config = dict(
    crop_scale_min=0.8,
    encoder_norm='batchnorm',
    decoder_norm='groupnorm',
    decoder_block='basic',
    decoder_attention=False,
    init='kaiming_normal',
    residual_init='none',
    gradient_noise=0.3,
    lr_schedule='step',
)
Rows from block 5 of the encoder of a small image autoencoder, named by matrix and row number. Rows with one number belong to one channel. Each number is 128 + 24 x the weight over its row's rms, rounded and kept within 0 to 255. All counts start at 0. Numbers have three digits each.
After each channel's rows are labels from the 100 images, of 14976, where the channel reaches its highest value: "strongest on" is what is common among them. Only what is clearly more common there than usual is listed. The data: cartoon faces.
# convs0: first 3x3 conv (encoder.blocks.5.convs.0.weight, 160x160x3x3, each kernel summed), inputs 0-79
# convs1: second 3x3 conv (encoder.blocks.5.convs.1.weight, 160x160x3x3, transposed, each kernel summed), outputs 0-79

convs0.19:113113101093142138111146050161171140135095144146108123148117152147133120140114091111097144095115106113141130108111142126132099160116127124169158165108148114116128122102142158098155142126115171144153082107105134136113158101159134153124170104
convs1.19:098115100152135111133116068112112125120104154103129137182123106108115103146102150095153098109170119102132094131141126127140162126118116117100124121093090133114126079118127116134147118128111073117134108162107183111134169133113141084122139135
strongest on: white hair

convs0.128:090137185119090119090116177124151085137131160136151118106128104137117090103125134104161138088102164142129119130125125122132173130193127138122128065101123107110129137158078108116138130158138124104105145113155145129107146131129115128108142109
convs1.128:131108155122163148099131094111095128129140166169159116116121129086099085107097146133141134166137174144126115131105164131137136103107115126119105062157130126111080154076071137094125109170147169149172123145108139135105139128165158121131124110
strongest on: sunglasses; green face

convs0.154:150162172136105129146164117125103108142081139142128134130134106124143099073150153097113138106139148149142147091114149123134146106146117113131122131074129116115139116133162125133120092148127111096142119067155096155112166119095147147103131151
convs1.154:120142118130152148108075128085102156130169123172114116151126101188105123126162125117173106117109139163118168138133137116141099114145148146107118110135092119109105149110131131137146159109108128139125116071142136113109135139121117168171128132
strongest on: black hair; sunglasses

convs0.28:101102177171136167158085125132118106110173119105121129103089159161150069115123137135143121075118136162086173087130134131137139113092147130126088116138121082125129103119130097119111117167082111105116146159174127129085125114110152129128141130
convs1.28:184125126108146164139132094124112131142163140134155108125142100125115152129115141112133166149084113144117128153151154163101136124118107131112119157149135090171140098159122179145133161143145149142147118140155146128124135162141131100163130165
strongest on: glasses; teal hair

convs0.3:134140121166137129115131094121147128114098153130149103129168138108162100144108138134122135093145118141085091157104114150099107134075080115094120137129123132100102111141147155143084140127124156134120132142089101136147115157154108107136125136
convs1.3:142123156105123099093113126141161101142135119126154109145117170102167098100169150098135156156141073134166150133108098091148156110108082118103129178125134129145096188170137126098091162125123140123096125098140140106150136106128150135138115118
strongest on: sunglasses; black hair

convs0.20:127137131087130125157130128141159130108085119103132085108144142110162144186096105108159096131100138082101111169131140164120130118081111086118110163156092138135112112150108127124123134128126137150106110153081118143115148100109092127125120095
convs1.20:163073136148132153178116154103113162168087153116160144113154171142143149129135127155180125136109137161131132158123139126098141127149139127115090155134103140128160101121121171137130194133091106103116127126169093116108141129108129127113109157
strongest on: orange face

convs0.97:150152123078141135128101133124126154150111110143120144126130127126143081154151152150128140110081162139100063160172112129078110138128176107150125134166114116110145154194140103114108127114118098091100143141133132130152169143132137131100148101
convs1.97:105154099140098083117114123138121123110140124117082126111097156088111128145117135116127147153141110127101093116125130113093108156118130138132099128087140079129146152192144108123161139117107132130120076118172090084111129103118125129120137184
strongest on: sunglasses; beard; blue hair

convs0.65:112123142131137133127082110124119094090101088145140104124145151150135107159155082082104127092100099099062124124124140135136114100140154150146126111096122113141106081128162094157089108156119101154146157119103095131158111100128158084149103107
convs1.65:153122103103124122084125156151112156138145109110221102120141158155131097108102164109118117112095115119117137117169139161110167122145080129160146130128118151095161137124108113124110182124097121142150177133106124118141124103140136115115143138
strongest on: sunglasses; teal face; teal hair

convs0.32:106118096140105098122133162155102095131122188108094119122124139109107128129148113097166082091077135163120140144148138115131170102107161111129159131153155135126146118102098113140107116133108138150130112149135146120105149145101167137118119095
convs1.32:117120106109130114128161136116169119168123095170126116125201150104179159107117126108136104093141146185152108132112118153153106125152147099092121139121128170131105152127104115165139115108166137139138142157088084143138071133141134139110139152
strongest on: black hair

convs0.106:110093124115109166159106102132135121140134136165139109104089162143085102134121149090111142120094130151180111173149127166163129116056174153123139136127136115115135117106120101138143106092072101143151179110140148165122117133128131089111104152
convs1.106:159087073120110123132101148116153134126124115137138113145125119103132162164119114116101109090128145133126098136173090139128118097113164130140096129141139089146095120129152078151103091139132104168119132085121154109072178116155127093108146162
strongest on: white hair

convs0.31:131116162145088144155103122139147134110140146111109133154134121138080131122097105146141119109144142170162125126152139132117116095123139123138143097141185179141198114162135124143149117147133077095119106130137119112158133124111091154129147107
convs1.31:132139166113158104121154123083156139122104163121173116110115122083164167126104128094113132175139121138126097115110134092096136146161135130099134138115145122102136121135094151106154124126120115133133126120114203122114124130088130102141140130
strongest on: yellow hair; beard

convs0.141:125119128138123137125122103089140123113142124115111117116130141143091136141114131122145127126132152162119139152140178160131132127109159174112099047139150120136116114125102085148136132082184134117126141162129128122124164111121121114145124110
convs1.141:177124145155130158160140145143127129155072093107099172084088137126125125125136121133139147086152144170129132082147135174118092117132132144143132142103133135162125089107100111116160109067107114127125141136133093181104124149149105156111066141
strongest on: beard; black hair

convs0.1:080138126111123114163119144106134082092146126098136106086126120137094127129169111164140127130097101074123145127138107095129079082116144151090110119154145118130106187110153081134114098126134121132115094094164103157100129077103120108148141116
convs1.1:161104101069145144140139121143104069096114135157131163139107132114156119124103113122134107100090122182102115165123152123149142120121120114151117109131147177124144150094088114145123109128111111161047118108123110146108174143137152112130167128
strongest on: sunglasses

convs0.37:143129086089083139093148153106116117074093129077082119141129154141129125171190107142102137099143132132155109115130145085107078117138133148099133107122133083126097109127128101150158110139138123116163153137135124104106137162124180170100166099
convs1.37:133117170121129189105124153157104126137133108157117122182118102093145112098120101117188116172129091149124126122137136107105175091052156144177141148112116142122091147144112126112131154134137118145107148128140055112148117110118130129101128143
strongest on: sunglasses

convs0.62:136148152152120087133101141140131164147101121157114128163149128122110096139170176100140102101111142107122105134131120140112173131153154161115145153123085143155081089129101172155146155156120149116122130130143162166138137152127117135132154119
convs1.62:131128108106107122116111098146138162105119153116121133135094112155137141107122121084112132108045133135147136111077106164136102139068149117141080117108116113126142101134096164084108124127131123136100134150127123136117111158112130132145128077
strongest on: black hair

convs0.30:136160138127173126129096132137116117167126093133163120130123123105108091108109126077163120163150113123138167148120090140164129116133108103105115123132132086170056118112141119133065096076105107143091098101095140080103118116147088118105090127
convs1.30:122136146160100136142151131114164131138114174142147124116121102117107077148122119165153132135165106134170143112119176126128135145091113146168108142179134119161121119122112102156151153163122140136160152117106125164192095110128123128163102120
strongest on: purple face

convs0.152:104180156118157110054068130127119126088138142110129129133138137121114100114138139174117122142164133155156168121158119099127110131167111146154123168129100114115114129128123141098127139127161089112075106108099079123141135128148138130129145104
convs1.152:122120149114129199122142155096188173167152098135121133108193124144121171100110174086130147130117080153119117125092142150111121116131123078135106124092154123098130138092109140115168150089113154159127126101152097139125126113156101124106136119
strongest on: black hair

convs0.7:142130164119111090123101089115094115094138147146130126142180138119115095114162131114106147122150180162131137138156130137119151117144158155120125136113118104135171080143161108104123151117182148115172103092143113152095098100141109116108166105
convs1.7:169133117141136125099119125173166129102198109160133132155113077144132148111139135078166084086116117126106142111114112150146130134088144122113156125134099126147108121134107151053112156150161114145146114157129116174108113132095155146154147144
strongest on: black hair

convs0.148:110085102137160159102105170127093154108073113167143108143122146125119152154157089105151115115156134112137105150168126111127154118082113139077116097137134120110128134141146091127135066159137117145141086151134101069185080125125139139094126103
convs1.148:121093148104106141117140104132138112176149090115145108142136119126104161108174140135158142117113150156105106170176126108145080105120078122113137131104131125116102140091102119119130125105106153148128109128137106089145133148093119131150195138
strongest on: black hair

convs0.10:120144109101078128138107163139097123174140162137125140102110136142120134145171093141133151137136124135100113143141153111110140110095091122150143123122121105136119135129104117101125119186160092087114101131096180171129162133127142113157160137
convs1.10:124114115128085140120068093127134135121167114155116092109133086125150122106142173096101115139098109141115146139126119150075125098116119154159121098081129150135132134133143144123130138100160122126104130082156138112135141098101099111149141161
strongest on: orange face

convs0.4:107119142114098103094124139115140144128101157129118096135144168114108136124174109141133090080149102148074131114164139130095129106140082104098095170162128092126124109136090178158140112135103130163134103117152112118161130135110132092079141112
convs1.4:149138135134116142182154095128103145153121146142138074108146107122126142088148125116151147093129129094101139118128128145109125166124173098149125127130148140151133119109081100126143170080116113114073120140146100100137100115172152107118133162
strongest on: beard

convs0.2:125140147153162171170100117115140091140095158139121131129159131096121112117114131133136110147126148121151153155176134126130145090121149120117102142113128100077086148104100129129137105164165102117151146155091108108095139135112131122098137185
convs1.2:126119160089147107110091113123128126156115097136093157100086134145104114141172108112128144111140085142144105135131123159124154146122128144120138119109146137154089126113141170089140214165157154136100111114135100131150094157178144113125114108
strongest on: black hair

convs0.135:104145138157119148177136102119118121099115153128107122081103084088105138130113120090131150160132103122092176115093108126079117134167119144098098106121101110109120147118133134082110134183117096131118092126125177189137128089128155121137102087
convs1.135:166099120160119138123126163124113139149133098102113118136081110105108122143136163124153157183143132101134136141129102176148141139085131130188151150119122114128079147084146163127157128157126148128130118124118094088107103120124131161189135156
strongest on: yellow hair; green face

convs0.12:141108116127125156117092157127112099104124107147142125134156128153144129139124126122106153155142107147108139148129146145111121110115126094128113122108108174073127118107125101131118107124109063107116132140098160105164147162146159136081088163
convs1.12:150105113095145133132155091109165139164129127134125106089113089156161078135142159136134140123108116110075121102080133097109105162137101114124127177115126111120122138106097174105160133146130130182118153084173096163162120126117118130160160126
strongest on: orange face

convs0.54:114119134133122131139127153100117102142123110130165112146149143080137128108122153105140134095138119102113153143138082107127162094119125145167130083152085075095151121079099109116132119112141144148092144145102119188095158113115091120138159107
convs1.54:134112159100145143117137169137152104178157105134157121135090170146176129135107123141100142140130123132139157090081074102112143133158146116182138113135134141143101104096101190126109116113149124113141157119117103145135107141133092183145116144
strongest on: black hair

convs0.102:149123165157124097180111109134153101108101136147123134138131125150118127124156165121142138111130146101101148139130108152132105135114130159144124102137201187151141089135137091145146123111158112080159138141081122105077117104127121135151112099
convs1.102:134098145096114130156161124114154099141135131082105127124119143111092165125114139103120140157155096145158191071120165144107134134158134105132130128132119120157099138112107127108122133176106147138115088127105110123088135114123131130142153155
strongest on: black hair

convs0.138:153109133092132136112153101104166129138085097119147129107112119078130144087122134142135111137127117112155177155147092107165152099120145097131140123146179116106119119154097155117122148107151169121141094141159123155150140173093136156158119134
convs1.138:134160113147175107153101132130118101108130155164127138147139126161106103180129131113096133111149122108120180110144119117129144114135136153131136143103090096130141126166125097129120133095100107073148088140154129151108106104135120127132098085
strongest on: white hair

convs0.35:143097118140109110126094114129109121138148119134136128094109144083082109131114147138135113149142161153109121134152094153130126076119099142089180139127142126095114088070138099146115127112122101111138122131135135134087130136178101156126144140
convs1.35:077125142105111149105130137128119119140127102130135127151075115156096110069152108075159143117128085142149128139121147152154095140089115126124100137138142158124132143098146172134111147145111117186100126103124108115129112148095110124141137122
strongest on: black hair

convs0.125:077133119075149148098070089119095150104127091158131101137176126118120140168152144122131125114159155145136123145134119106127106123161117166121096117138086132111104128126144139158079122154133147081142144110111132088075147116127143108132157129
convs1.125:144131124085119086134149094122140122133142112140124105122134097117115129145097119124121133103123134144141122165108080170108127120115172043114098096143095101143100161097092153118154125090106124150125144136149121106106120134167159160169199139
strongest on: black hair

convs0.75:118140128137119116142080130150165137143160151081108129118088141107111109104131120132117079126132081137130123159124199115083150083127135136107126111119116136136110063133132119132105096108141110105054125151114160134121128110162093136124146134
convs1.75:108127109093136105154154169147128114161135077162138179152123146142148145084131121098112142113145126145128110092122125097112127121129097150143149164121144141102144098159129185149133135145177140125116129114152163127148117125129134168082153127
strongest on: black hair